{
  "image_size": 32,
  "activation": "silu",
  "final_lr_fraction": 0.01,
  "warmup_steps": 1820,
  "weight_decay": 0.0
}
Rows from block 2, named by matrix and row number. Rows with one number belong to one channel. Each number is 128 + 32 x the weight over its row's rms, rounded and kept within 0 to 255. All counts start at 0. Numbers have three digits each. After the name is the row's rms in percent of the matrix's.
# convs1: first pointwise conv (model.blocks.2.convs.1.weight, 320x160x1x1), inputs 80-159
# convs3: second pointwise conv (model.blocks.2.convs.3.weight, 320x320x1x1, transposed), outputs 80-159
convs1.31 006:128128127137063139125124172132191130123110127144119133129128128155140141159142112106124144255116128116161068106127118128128241137130115124099056126122121128128054125128128137130133134136108127109149141131128119128133068128086136128128191000
convs1.40 009:127146127128173117140127126163142145111128109174208133129128111127134125255156128129106125101129107113105058128128208132119123124126118139150097143101128128128128128128149151133127133096127129206123127130124124088128123127128128128155196000
convs1.42 008:131128154128134129160128128129129128125095122162189192131128128204165128255125128139138120255129124117147024103128155116130140122128120128131099127128111128177125130128128127127126114130031161122129128057128128128143169127137114128128140011
convs1.45 025:119098133137138099128128134154113134133039129114133132131125075128127127255255118133131138255151126128077132115103138136139147124151097123135095141104127144122107126127130128136136109116135201164097132126124132123118127122182121117131194057
convs1.49 060:131128121128215121128128134136127128130114129135129128119128128195135128255101128138123111255140119137133000127131106149113128128130132128149097121132122128121132126128140117120134144128131181137128128113142128152127196124170128131128119067
convs1.59 008:128132129153147126122132123139139128131126140128127131117128091127093132255020115124126044167162141138136133106128128128107128136128173128169072135086121129111137127146134114128125133128126108110128121142129139125127188123090128117148079000
convs1.62 018:126128127104147125128113133087112128131128142122119129146129099211128128240255114144141128104117134137108057105128091113129124126128122127128174122131135144128129130132136152128128161123119122128120108143128128110141156129151128149102132255
convs1.63 010:127106131124172125127133103103105128128125114185123161127127128126084124255000130146135128210124096126163120128226154128128173128127127111118139143174111128147121142129128114140129127128128128192121128128150128135128127127121105129148226042
convs1.64 005:126138118041060202127127128161170105129159140124112132127126129127142129068181131126153128065126128127126128126123128174125105169128111126109144090131146153221101092118129108182129132130079162177142125131130128145136175196168130140074133093
convs1.67 007:129121165120128137087106137186128143128208127044143132138127121027126128131037136117127150008102128101123128132112103109124095168120100128110255123131145119120122119126114105130132122128128136105133147129126127127131255164078146128126119233
convs1.68 006:128119128130103054154145130184124123128114112197120140129131130212107128128131128126140127167041142126156076128165129125144126127110251134123157173094015105128128134127133108128123238140128136128099145130129120115109180146116128129255129140
convs1.75 006:107105128136143126119165139130127133127126126255126093128127114228126110129139137077128128255142134124135058128127073129113129129151153139136175108129088081107128146125125114134123123142131116138125129180136129140125130162106111128149129145
convs1.76 007:138104136133062127128122131159128114136177128070151125126095210126128123000160128136120132035118127135135165125144196125133116125145131100128084128132129129128117130115088126128139108102118087144128150115128129128128255098085168122130128000
convs1.77 006:128129137121210124130132138114127132141127124157127109127129088126118126253254128108129136149144141128153113141101135128123150136195137134142163129125118134174128128131130128123122128126127137174123128127145128129123006132118122128128128255
convs1.80 007:130134147128035170125124127154138105139127138086131124128128128082187128124142128128128129239113130138128203131124131166167107108158127129120067122114128128128140149128128132130038125112119120064124153120128130127203058100123161127131134023
convs1.81 006:128131127146128136129126155185134128122111129163128125127123128255128125219108124124152132245118171094183128128133090128127129124126116128129073115129128120094116118114125140139131130131127120190128128148118122121159130128130127125164147000
convs1.82 005:105128128128124127138146127176140121128124133140128125127129125159127128211128121174111128187128099149131090113130128129132126137121130129128152163127132134129128136130134131128129164128129145127109127123127120128097000129107128124123143130
convs1.88 024:115130128116116125156118130169129132133141112128120119123128063163123134235222128127111173062134131112096000167117133134119204133127170129122198133113128128158128128124128116115139123126139197143129139129138128125124016196134118128145213151
convs1.90 022:104129126138185131133118119113129129136161129170127128114129075154128128255163128124110117255149108129086172139127136124141128127147137126128147155136131100128128149127133128097131161127127169130114149122127130154111022149129131124117142077
convs1.99 006:129120096136127130121142106201138133127153129124107137147128128091133127255064125091147110255137124128092195153132100131128128128122132135118125128112130121098149124128135127131128166180133206141111129156109128131130109102123128126131053065
convs1.104 006:098155133130127128106122128154123005135151111154133127128128127128142129110166075149134124255154119128108046130123117127128167128127141126128164128139133126126126125143128165128076136117137195200103120129154128143116000128219128133114128074
convs1.106 006:135125135127191129127129128110129121133121137169129128130127130175140092255131127137127128118128128128135004150177088126123091132126122117129157128128089128182128129136117125130129137164128131206129131080114128160128255125110113127137112202
convs1.115 005:118123146131203124120149128091124129129051110122171110106123139198101126075043129125127158143128124085131084128127129102126184050113125128164234146133129144127128118128135129128128108049128191094097127120145127107112078127255129128130117057
convs1.116 016:129128119128110085130128150173124121128085127204097125107127072085080119255028125129125127255134193127109140120140127143123194127100184130141041136101106130106128128128128141120128127128128142129125125140135129123128031127074130127148132120
convs1.119 011:128130132127184130155128129119114128128111128177129115112133128161136133255088123130110128255146127128132129143170128127128177115133123119125019121127128123126100132070140127134135128128127135129128128131138129127108050130135126124128151000
convs1.124 006:116185149133131110128146124115125143083118120128131084119128126138114122202117126114146129000153125128126000112109162138131160142158128128176088129124116123129128135126112128129134131125147153216131129106111125128090163137131129117140115220
convs1.129 008:113128128186127126128120130153106124100128101146128153159127088082126128195128128131136105255127128133155171148167120117146162143115137128128157127127090128157124141128099140116129128131109092140112129135110128142111073125114114153152078095
convs1.131 005:127140133141164156141132129128128128080129109129128111128126056221152123255255127121128154085146160128121115126121129141129139154150128122127089129127127129129128140108118162128164109122128102133125179154137108128124129103132128131129160244
convs1.133 005:095108136122143153129144120255129135128125136107128128098133153077063156247125117101128128190134126127126135128137162138131135128129155114142044127108168136129104130148114120142116128114129255164137079140186137113134254129127136129122130012
convs1.136 007:120126141150231127161132116107124126129137125086121128127128128033128131255054128126138204179124132121128128164123125109125128126126121128148255129128115128157111131131105117128128131145096117065141134137144147159146142128145128125134100010
convs1.138 006:154139128126123128127131130128128123130204114124128127128128132162179125106126130143143125000129135128128128142108117129153087128166133128132187116128137121128161120148097128128128126128105133099128134089128142154126105114157142127119141161
convs1.143 017:125125142123128113134138142185116114126099138220155135108130085120092124165047128128131129255121142128143104128164159132137169111117145129127147131136133134137131128129153111142129127106127244128128101082116133131138095121114133129131086000
convs1.145 006:090131120085245120176128133102135125129123132139125132127127126151095126255129129150125161255134128128130117102131128126112130127116139130129151127136128125139115125105126128131129183129127128125141139128130128127134000214205120127120165128
convs1.150 006:119128181089125124128128128128128135092128135127081128101128122221155138255133133128123130226129124128134040130137255177124146111130106127128121130127120123180121128129134129128126127130151129130129126053121131131125198130098128127128153255
convs1.155 032:132124158128084093160122116160122132124076127217182131126136150061129129161185128128110129240125130127129097124146157134120169128123127128128041148104134136115127126129129125128128082128106140143122125125132128126132083124114130118105141000
convs1.159 007:139149110131127136114134162161133131144117131128128141134099103214130128146232123119128117162116185129157173128128157116112129126138129154119172115130140125100128121097128154134146162127122122128122121129123118127162100128128129136123131000
convs1.162 009:129145128124073144133127144125130124127120121101128131150124109093147128000130124130122123093129145134129210122128133143129099144144128128128131127129127129151118125129130139128129120115116097119142129128132128131127101129086128128141133048
convs1.163 005:140128128149179124119100068106130131128011125061132116128128163112125127130065127151130128056127128134116135124097128124129055103152091102148144129133128128129124125156137121163126128128127128136129162115128141083159255128159128126128158128
convs1.168 012:111104139136200091118131126172128127110021141151110133115124083128110127255021111128125139255128136124117101128145128097124158130128127128124068128126125129126110101136160103123110122129128133085115115128139140135123000128132121134128138128
convs1.169 014:131127120128161115131123125125133121123128121092128123113129153128176128174126123130131072255156121128127135115125120172129118093161109105134134124158161163128128127139128113145129106130111129115127141125129128142144130128173130129113121000
convs1.172 007:172114126128088133120108130127128128127158129128135129120115125086153126047202159127128127002127127128121255128131255143129162138127155127131091124069128134100127125128103126103143176126137147175133128122130128128137144097106126118131083000
convs1.173 058:129123124120158120127128116114105127114111130144123126115128135255121125255255128158128115064128101128138046114143120156125145112134098125140053121139124119140120131127128137141129145128136101122127128114114125110134226126136132122128196234
convs1.175 006:128127129134128124127131177127127126126131130126128133128127036056151127128201116109125120147156185112125127121097155152138131136199152121128142129064129132125117128128132128139128126117129128086127128128128143111124000118098131130128044000
convs1.176 006:078155133100136143130128138083142099135077127194128137128130070235158137171038128128130128203107128132047082148126061146128101166125128145126069160174124084137119107131128127109140135148128183128130125135147127192112138155128124128133138035
convs1.178 008:148067125128128127142128119158130128128102143148138128113130141177107118122020127136131137134137121126149000128143128130132129112112132119146115128065128134129094124148128135160135125125126117188129169128097126103113217128141129077141110000
convs1.179 006:122129126154121154127120042059113123136137134137127126127128155135127127230120128128134125127117086132127127129127105104137153132085013128124060128149150115156113126133119127173123119135127100123117127128128160128139151129123129124043129255
convs1.180 005:132125106154130135132128140116133134127089138177133119124128128191121130031130082123128144211130118126134127123128133129098124118145114122130158203126120118127107129122128140126132081129128115110087128121133128128130115136129139123127193004
convs1.181 009:119114128128128117137129128170129128128130118128167167132128071182129127255255128127158101255117103129127100123123218135129126125128143129165104127124130127131151124132133136129106137125078161130118127094155128142126079126130111143135132022
convs1.182 020:087128125129158166123128130128125127105142116107120145125114128132161126220124098124120125255129128146136255127106098132146119116139127124128124130128122118134128135095179109128092164132121100130120127151133128148133079128128124126146195044
convs1.185 013:136120128121169127128156126086085143115179111128128144133129128198144124078128145155128128000158126118119000128128129132120090131167113120128179113128127128162127118099116147095142109134127127162136166125127120141126196138154128134132128194
convs1.189 016:131129123124113128129128134121129127124149097134121125116128104255166122217255128142131109216151108129117051124128129143131117161144139125128089128128135120140116128115125129098132154101117175165137127128145130129090099129132129130123148013
convs1.190 005:014118129129121127128137140098128129119131132107132127128119076180148134159135136136128165139129138145128165135127126100127164124130089112104098136125109152128041128066116128130140118140121103125130131129127129134129000204131149145117159213
convs1.193 007:127123128127253105128128126126133100128115117128130128128112132130130084255106127130130122255127138137148045128123122178145117110128143128148137118129138127128161125140145128144119128128125128112126132067130131154167103116130143128128128170
convs1.195 006:126129169128197131106128126120097119121128124175134135128108123102109080000000128130148127197120128089132133128154058128134104118132155127130104097211125135118177124129108143102129076141138158160127128128128130166129138103140143166117020073
convs1.196 005:129052120101077139128128129034128125125145175144119128153120128115158126129128145129097126089150136128135088124210071157129144103152078076103132114126148134135103121128103107132126132163128127130133113129137129128208000128127098126070079129
convs1.197 007:119128118125054136125121105099128108149238128128129102136126105139126126040146120108126122000126129133128128111127165122128124130127085128037133128128130115128128125115118122133131108131128128080138127128129125136142037129098128157087125196
convs1.199 010:137146133129122096126126118143122128129182126128126142082128131142126129143130128130116204000129120099124121176093128160127140108149159123103170134128128144148128150119175108128123149130141142129111128140165130128143182148187135128153219255
convs1.201 019:137128128151155128136126117155117128125144128135135122135120131082113128086000138110120132119132128126149110127119100153133120128128125128129238121147126138126125128128128116121143116166122089102129128102107134126144250117110128114149097096
convs1.202 013:090115117124024128143146128032120129115161087146127128103129156162098129255130128133130188129088124124127137098181148224124169126076155132152065179095123128142116107154085121143147123124128128141096128149130139129125010132057128128158198106
convs1.203 007:113132125098080128136129132096128129125100138176128137127128061143159140141255113101098189054146131128128049152144191037115155128129127131089000128011098134128129123113098128116138125128128163096122118128144103130126080130132100129110181128
convs1.207 005:047119158130255144135125135128156133130128130128144128130086120127129129128161128130127142186122140127110128174126125129111128126128130127128144078138082128128127061009178096118125137128128160138159139144126130085128185127124130158153112255
convs1.208 014:127128132125186126128119128106129125128127131146132128122133087131125128255250131066129126153152159148067108132126138126111130140126137129139161152095122119109136128130128125098143128128127133153118127129137147126112000127130122129129062213
convs1.216 005:163137117126127102100127133125119128134185138069130115122128130159088129125239128126119123000110128126116050128083137154144127127163126128105156091124157152129118117128128126134195178131127124173129133130128174127179128128128128122117128144
convs1.226 005:119128106119072128128117120091160147133130131100090150128133115093114120167125147082126135255117127128105239103123073124128099129128129128128255120163117128167129124122109119144126149128122127110147137203116110136127067177129129120127062007
convs1.228 007:128147149148065169121139126113087091134194128081127131156127090135155129000255122125129128000124130125127109182126129125126107159150128128123124128131110100129129130128032176119128130128128127131132135128132127122127157135164128134161099128
convs1.230 009:086102144128201151129112123153147123136128129155124109111112163203099096197103130128128128255128117218128109128127112128128177137134127132150036128128131127129132126109130107129128139129134109116125115152125133128124226106105128112174104222
convs1.233 013:128134130129055190126127130111129139137214128109126132132146130053126129227255128109127120002163171102088150155120106125127128126139093128128147129095133133131128121128128205138129117137128142150138136133127137124128089128082128133126120000
convs1.234 008:128124141123118146128136125142135125115102128128076123127129120034108130255033120076163129185092125089135255139138124148129167130120135126138077127128108119134118133125127118127127128128128149119132125183163126154129121151012122132215066231
convs1.237 067:129128128125117113126122125106127135118138128135135127118131115255149128141205132143125130068135089128117056128120148136119128129149143128128120130127126133145128121128128117125134149124136171162116140111121126125129078131154127121121179014
convs1.239 323:133132119128183133121130128108132132135141109125118130116124126255141128141168129175129111193130117133124030120121112133124120127137149119144157125134134128157134125130138127121137145121133142140129125104137125131118102126162127134117141105
convs1.241 006:109128095118117126121125175128138125128131131143116133125124112147104129255181129133125129255150128130135179110180118133114184130133129132104026127140135162135101124106127139127105133139127099171151127141132133125128152125062128123127129000
convs1.245 006:129103128135077048130123127125106141091128125155130133131128090120143128101114132131127146152128126129117129128112123148128141129168170115128103116115128144136124128108169127117137110132128202128115140102106139128128128128126124119101085000
convs1.247 008:092128126113114099167129138150123131104135123135111130145127105121068133210175126097141115255157136118083187130152165119109163127127186133132147128110139134165128131118127129127121126117122228161125124160128134108129000155127129123127128074
convs1.250 006:093139163136139128133124128116121169132133099089121122091128126121097142150187129156099128172125115095135136128135111095106094128122127132118059128194127140128128128100162134127127137130108193127155136145128152108098186136154129127181078255
convs1.251 028:126125132129100127126125139152154128145215128116129121149130128010140138078025128124128097000128149121108199128121131147138150128129156121125194127118127128126100130122129117124130131132128128146131130129110125094136063130013128121127099000
convs1.253 010:142137128120139132128125131101126130157156129133135127109129163131128116255140131140124128000128131102130053106128117170130161103128128112121190104102126166126110128128150123122131122134137128217128117128134128115148195128140104110124217255
convs1.254 005:125118102163068135128104027029074124129123130129122124132127128152129126063138117129123128030142077125143128119116128128144128120140028135128076130148190125154127146140126126132116063142127111143119129123128185126155255128094165128114183128
convs1.255 006:126127129127034129130120129182129130125132127095119128121125064213141127079220127129109126095127128126073140130125152113128128112128129129129110123121123182216128128110127129156127128122105159181128130122130125112120000143166127133132140000
convs1.256 016:150125125161092165128114115109129132126231128097126121124128125086147127255129125110109126138148135125128073152129121145092128136128126128151028130082121128118128128128131168124132113128128132171139137131134132125107000126149124127133129077
convs1.259 007:085131131128125119126120128168132142129075126135121128108128116154116128255147129128078126255129127134085140104128128129127130099062125127134083127129097128145128130128141143128131126122128128155128100128128134071124128129144095122133248000
convs3.31 032:127131128128130128126128139111128116126128133128128130128128130144128131128127128128130129131129136125130131127129123128124128128131127129131132133128129126128126128128128128125128133129128129127128128132128130128137128126125127125127128126
convs3.40 010:123130128134128120130128126140128089128129140127121128118128128135135140128129109128148130111127128127129128128128128116137131114125128121115129133129127129128128129128128131125117127128128121125122127128128128128106128131128131128135129132
convs3.42 014:137129128128128128130128187141127135128128127127132125120145123127122128128128130127149125123128125128123127125129128123133127133125128124113131128128128128128128124128128127128128128128127123124128128145125130126128126128130128128128128128
convs3.45 026:120127132131123126131128105167127147129128118130128122138126133120128128126128136126136128112128128127128134130128128128128136127129125125128128119130130122127126122125130125128125127134127128125131115128121139127102128123129128132126126130
convs3.49 066:131130127128128128129127134143126130128129128127130128129128128127130128127128121129118128133128131127127128131128129127132132129128128129128128128126128127128129128129127127124128128128128127125128127128128128129123128130132129127127128128
convs3.59 048:128128128127128127128128117124131123129128128128128128128128128122126127128129128128131128124128126127128128126128126128128129126128128122128123128128128128128126128127128128131128128127128128127128128128128125128129128128128128128126127128
convs3.62 017:131128128128128127131126135147128109127120132131126123127125130139120130128128136129127128121125121128128123125128130130130122128140128124131128129128126122127128129129127128128123128130134126128130128132131141133140135128128133125128133128
convs3.63 008:128125136124129131128128121131129110123124148130131124127136120083128127121131126128135128119122133128123133128126124128126128138127126134121127122133127129128128121128128132124128128134142146125129117136128126133134129126126117126128128129
convs3.64 018:128128128128126129131128117129126129129128121128125127130128127112125122128125122128127128130118126143128128132126141128128116121122128127127128128129127129128136122128128128130124128128130128128128128127126131128126128128127128128128128128
convs3.67 008:120128128128128118128129134161126128123145128134128128135128133218138131131130130129160141167127142126128132130128128132128170133128129135128128129128128119136126123128128119153130132136128129121125115132125140124184128123129121128124128128
convs3.68 006:125128128132128128151126095070111142115128128129128128131127127112128128128127135128101124138126126127129142121128128121128124128167128128128128124128129109128121135128127123127128131128113132128128128129125127128140121116128127129137110127
convs3.75 035:127128127127128128130131135134128128128128130127127128128126127125129128124127126128124128130128128128128128130130129129127125131127128128129128128128128129128127128128128128126128130128128126127128127128128127128128128128128128129128128127
convs3.76 155:129128128131128128128128128117129125128130130129128129129128128135128128129128129128126128129129127129132128128128128128128128129130129131128129127128128132128128128128128129130128128128129129128128128128128127130136129128128127129128128128
convs3.77 029:128128128129127128128128128118128128128128129128128127128128128135128127127128128125128127128129128130128128131127128128127126128128127128128129128127126131128128128129128131128126128129133129131128127128128128129135133128128128127127128128
convs3.80 100:127128129128128127128129128110128121127128130128131128129130128137129128129128128130133128128128128130129128131128129130127127128128128127129128129128128129128129128128128129134128128129128129130128128129128130128131128129126128128128130128
convs3.81 005:139127130127129125123129121102129126131128127136123128123128126170126128142130130129160121128118115128128127124110134129135112126147128108126128129134128134135147128129128128148128128128133126128130128124128127131156128133128124127124128131
convs3.82 015:128130128135128135127128127156128149128129128131128128128127127137131126128130133130120132122128128129125127124127125128130138130128122137127115128128128121124128130130128131138128128122129128125128128126128129125127129122133128129128128130
convs3.88 006:132121127130119127128128112255124135134109127108125115128128120128128125137126153115132124111121098129128134126127128128127128106126167116128122107128124119134127128128124130075127127145129139127124140142111120127085128129124152128124128128
convs3.90 013:135128130123128135126133112109132120128128134133130130131128128138130122126129127129152124130125128120126130130127131128129126140128130128127128127129128121136128128132128130133127128127130141133128127128128127126137128128120128128116138128
convs3.99 007:130129128128132132127128121105128130128128132131128148129128128126128134128113126148130136142126129130128142129131136126130128123128128129128128132128123135129134128129124134123127128129121121128137130130124147134112130129129129131142129128
convs3.104 006:134130122128141128119137155073127127126138128128128128142128128116134128128128128128097145131123129143128129136128131128125118129120121128128153128131128149126129128154129129127128135147128128128130127136132144122128127166128129128128137128
convs3.106 021:128125128128127128129129128208135127129126130130128127128128128115127127127127128128128128128128127128128128131127128127132128127128128142126128127127128127125128127128129126121130127139127133125128131129127130128128130128138128128130134128
convs3.115 033:129129132127129128128127126098128116126121128128128129128128128129128129129128128130129128127130127128130128128129128128127131128128128131128130129128128131129128128128131132129126128127127123128130123128128131128138126128128128128128131128
convs3.116 100:125128128128128127128127120114127120127128128128128128127124128130128129128128125128117129131128130127129128128128128127127129129131128132129132127127129126128126127128128127124126128127127130127129130129127129129129126126127128128128128128
convs3.119 021:127131128127132128128128133164128130130128128128124127128128128136127128128128128128128131128132129128128128130128128128128131129132130130127127137125131127125128131128130130128128129129134128128128128128128130128129134128129128128127128128
convs3.124 017:127127129126128132128127145107128126128128128125135129138143128128128128128127127133163128124120128126128128130133126125129134140129129123128127129131128126126126128129128129123129128129128129128137128148124128120115128127124133130122126128
convs3.129 009:130130128128128128127128111010113136126128111111128130127129127131129124131128130128132125128128131128128129127130128128126128129128128118128128131130124128149134126128128132129128129125128128123127115128127115128128118126109119131128115130
convs3.131 011:123128128128128128132124118153128130128128125134130127125126128101127129135128123128127133131128138127128129128129130122129129123127128130123127140127129127128131128132123130127128132128126122128131132132123131124123128126132128127128126125
convs3.133 062:125129128128128126125128135141128131128129131128130128128127128145128128128128131128126128134128129128126128128128126128128130128129129131128128128128128126128128128128128128131128130127128128128128128127128128128129128129128127128127128128
convs3.136 009:135128128122128136128127165255136103128127134128128126126133127134131140121133162132163138128128131120128122123136125128130161138142127129126129140127132128127112128127131129137132130128128123144128128131124128125150128128127129129121130129
convs3.138 013:122124125128112128128129124131126114126128128128128128127129126133128127129128131128130128132129128129128128133128129127128128125139128129128131128131128121128135126128128129128130127128128128128130129139128128145137123128126128128128131132
convs3.143 049:125126128128129130128128102123127135128128128128127127132128127131129126127127123128127130128125127125126128129129128128128130121128127129127130125127128127128125128128128128125128127127128129126131128122128127124123128129129128128127129128
convs3.145 008:123128102125127128127130127098128127125128130128128128128133128134125127130094122132111128149117129129115128144127145133126107084126113131128132128134125128128134123132128128128128128137129116127138134133128140128074128136128128128127131124
convs3.150 012:119136128128128138128127142075128137124129134128124130133147128137129125128128127138158125126122126124129131129129128124128123129128136120118092133123128124131130128131125129137128126128133133128128136149129121126127124130131129141131128128
convs3.155 163:129128128128128128128129115119128120128125128128129128127129128125128128128128128129135128126128128128128128128128127128128127124128128128129126128128128128128128128128128129125128128127128128128128130128128126128129128128127127128128127128
convs3.159 013:111129128128128128128127140164128117125130134126136129136128130134127128128128128128152129128128137128127136128131120125125128118128132132135126128118128122128126129129128124128126127128128128127126127151127128128121128125124128128128127127
convs3.162 011:128128128128128129128123122158127165128128126127118128126128107090117128129119128128108126128111117138111129128127130129131124123124125129125128129128119149128131121128128128124124119128129125127127125128128129121109129131129126146132129128
convs3.163 009:128127127140147129137124126102107171137128116128128128134129127238112128131128093121083126125128133125128139081130114128110153128118132118128120135127125117126108127127128128147127129119129128128120128125126115096127126131128122128118128129
convs3.168 028:124129127128128125128128124093128117127128128128128128132124128101129128128128127127110130138133129124128128126128128128128128133128125135128138128128131135128128128128128127117128128132128128125128128128128153127119126128114127127128128128
convs3.169 011:126120124124116129129126129076125137118128129144130133128132136120129125127128137132126127140128129128128125134128131126126128143136128129127140128128128127129128129128128121128129134125123128130131129140126141133126121128126128128128127130
convs3.172 010:125134127128129134141135138118128128130134123130128132128130129104128131126128128130136130133127128129131129154128139128146129128126131123130129138128128137128128132128128128128131134129128128130129118128129123128128128128124124127128129126
convs3.173 028:126126128127127129128128128169128128125128125128128125129120128119127128128128127128117129125133128128130129128128128124128138128128128126127126130128131128127126128129129128112127128125127126128131127125129129128111126128128128128129128127
convs3.175 012:128125128124128119128128126079128122128129128129128136126128127099129128133129125131112122128125129128127128126128128124129126132131126131128125120123128129132128128132128128129128128128128130127129127128128124129128126128124127130130128128
convs3.176 006:135128128129129128128125121128128228129135128127130128128138128140129132127129124120118124127115124127129130129129122136134126108130130130139119126120129136125123127128136128126130130130126136114128130121128120130130129128127148124129128128
convs3.178 041:129129128128128128129129120146128133129128124127128129128128128146127129128128127128130128132129128127128128128129128127128130127128131128128128131127128130128129128127128128128128128127129126129128128128128130126127129128128128128127127128
convs3.179 015:125128119128128131128131116091128128132133125126126127133121124150133128127130133126135126128128121147122122134128135136123126113110128105124123131129123153128128121128127127134127119128135131126127122121125128129119131135129128124128129127
convs3.180 008:127122130128128132128127123178129123129132128123126128131129133118137127124128129107126130127126128128126128127130118122125132128129129129127128126118126128128129129134127127127127125124128128127128120127130124128127127127126128128123130128
convs3.181 028:129128125127127128129126155145129128128129128126127127124130128143128127131129128129129126127128126129128126128128129128133128125129129126124128128128128127126133128128128128128128128128128123128131134132126127132128128128130132128128128129
convs3.182 031:136124128131125125134125180176125152130130118128128123118127128070128127130127128124103128124128124130130118132125136129131131154127119128123123123128128131130133120125130128132127129131127128124129127119127128130144128128128129128128129130
convs3.185 012:128127128128128125128125129213128133129132128128129129128123128118127122128128130129117128128130128128129129127132127127127128123128128127127125129128130129128124129125131120124131128127127123126131128126129127127125128130128127128121128129
convs3.189 010:130124138128128128129132113209128091128123125142128128128115131109132129135128129113087128128136128128129128128128116121111082128129135144132138129128128106128120128128126128128129132117128128127129128121121124135139124108128128122125128128
convs3.190 025:126128128129123128128127128141128128128128128120125128120128128122124128127127129125122129133126127131128121131126131130127129128128119128128131128129125129128131123128128128128125129128126128124128128127124128130128128128128127128129128127
convs3.193 036:129127127128129128124130128128128130129128128128128127128128125131125128127126132127127128128128129125128128123128125128128131127128124125128129128128129131128124128128127126122128129128128128128127127128128131125128128124128128125128127128
convs3.195 006:128128128128135128128127137255130159132153131128120127129131132135137138128129147128128135128127126129127128134129128131126128117127155127128127131124128142128115139128132129116137128128129124142137128131132127118128128153128128134135135128
convs3.196 007:126128126128126128128127134177128128133121129124133125160134127108128125115128129137151133119120130129118128137142127128113153128121128127128126121128128128128128119129130129133127128134129133113138127130114131126127134126125128128112128128
convs3.197 009:127121128124129129128135150129128130128125129144129129141128130139128127135125120131146118128127130128128150130132127128128116132128128131130128128128128116128125127135128121129131128128128129124134126128121128127129128128126128134127129128
convs3.199 006:140123128145124128131135133127127154133147128127127128120140134128139131128128131128149138093103126130128126126118159128137126138122126094131120156127127125126127121128123128102138131141125123123128120128122129127125125147129128128126128137
convs3.201 049:127128128129129128128129130108128114128128134128128128129128129129129128129127128129131129131128128129129128128128128129125128132129128130128129128129128132128128128128124130131128128127129128128125126128129129128132128130128125128129128128
convs3.202 050:130127129128128128123128127093128115128128129129133128127127129137129128127129130128121128128128128127129128128129128128128130130134129129128131127128128125128127129131128128128128128128128128129130128127128126130140128128128128127128127129
convs3.203 009:126117128128129129128127113054127128122131127125128116130129128148138126126128144129157128124130128128146127129127131139128097116128142116130128127128128127122123128128128139113130122137122145133131128124127128129133129133128150128134133128
convs3.207 011:123120127127101128121126125085126100128125127122128128109128127148127128130127131128117128128123127130127112132127141132127129131130125114128130119129128128127138122130121128128121128128128130128131128129120129140128124129128119128128129128
convs3.208 061:127128128128128126126128125130128127128129126130128129130128129132128128128128128129134127125130132127129128129128130129126129132128128127128126128123134124127128128129128126128128128129129130125128127129128128131128128127128128126128128128
convs3.216 015:130129128128128128130134142117128143132128128125128132128128128141126134129129128128128129130116118127128128128127128122134124143128128120124128128131132130128122130128129130128128131130125123123125128128128128128137128128125128129128127128
convs3.226 005:148130114148127139130118069159128044130121121128128116122128129178129125126132157126063146111122123128136121113123120127128147131124128128129122128117147116127136128126128121098131109108130125126121140130129128131120123128145144128129127128
convs3.228 010:128128128128129128128137122145130101128139130128127128128128128129128127128128129130141128128127128127128130135128128134129123117128128133130128139128128128133128131128128138128129128138127128127128128132127137129142127128126129129132128126
convs3.230 013:127126126128128129127126133126128104127128128125128124127133128122124129125128128122127128129127129128133121125128119128119131127129117118127128128132128128128125128128127124131126129126124128128117129128127128124130128128125129126124127125
convs3.233 011:130131133119135135139140165254128152128128133131128128130128131131129134130127129125117131171128142132128131126128131127128116127130122147128128129128128130128123134130128137131129131128124119128127131134142128121183127127128127135128138121
convs3.234 015:131128137128129127128127110130129138128122129128127128125128127109128129128128126125130128129133125128134128128127128126125123121120128128128117131128128128128128131131133129134125127128130130135128128129129128127128128124140128130129128133
convs3.237 111:128129128128128128128128134119128126130130130126128129130126128121128129128128127124112128130127129130128128131128128128127126128128127132128132129129127129128128128128128131128128128128128127125128128123128129127126128131127128128128129128
convs3.239 230:128127128127128129128129117140129128128129125128127126130128127139129128128128126130137128126129128128128129127128127128128128125127128121128128129128128125128127128128128126129129128128127129128129127128128127125124128128128128127127128128
convs3.241 006:128127129126128108128129132094126108127129126131118128125128119184126130128128128126101128127134132129128134123128129115130106125128110128128129131136128128128128124128126132109121128128128126131129132130127118139114118130127129127128129128
convs3.245 026:128128128126126129128128128119128133128128127126125127125129127129128129128128128127131128128128128128128128129127128128128125128128128129128128130128128128127128127128132128130127128128131128129128128128128128128136130128128128128128128131
convs3.247 019:126128128126128128129128140170128128128131133130135128128128131166122123128128119129130129134128136127128126128121123122128128121128125129128128128130128128128128127131127128128128128128128125128128128130131128129138127128129125134128128129
convs3.250 018:128128127128122128125122115089127118128128131127127128128128130131128127129128126127128130131128129128128125128128128128126124128123136128128127128123128131128128127132130128128126127129128132125124134128126128132128128126128128127128125128
convs3.251 050:127128128125128126127129149127126116127129135127130128130132131160128132128128135128160130137132133128130128128131121131123125127128128128131133128131128127129128127129128128132130129130128129134128128134128130124131128128128125128124130128
convs3.253 047:131128128126129128128128131120126140128128128125126129123128128128131128128128129128128128128127128128128127128128129128133129129128128128127128128128128129128127131128128129130128128127128128128128125128132127125132127129128125129129128129
convs3.254 008:122132129129127128142128151128129109128129130131128128119129141081128130130127124131127131137129129128128128124128128126143136131145127140125128142127126121120134128129128128126128130127115127128128129129128128139128128128132128143154128128
convs3.255 014:122129122125127128131128142040128079128130127122128128130127128103138137128132111120120128132131130124134126133128128129128128131125127104136132118126137128128126124128131131128128129128128127128124133115119113134128128130127129126129128127
convs3.256 058:128128128128128131128130144123126125129130128128128128128128127129133129129128128130135128132128128128129128129128128128130127130128129128128128129128128128128128128128128128130128129128128127128128128129128128129130128128127125130131129128
convs3.259 005:129132125129128124126105064195122104125141135137101126122128122133128128110131125116134131112127122119127120129128168131128128108115128116128128128110122139110109129128123127129138122130128127140128139116136134119127132138127135128134129128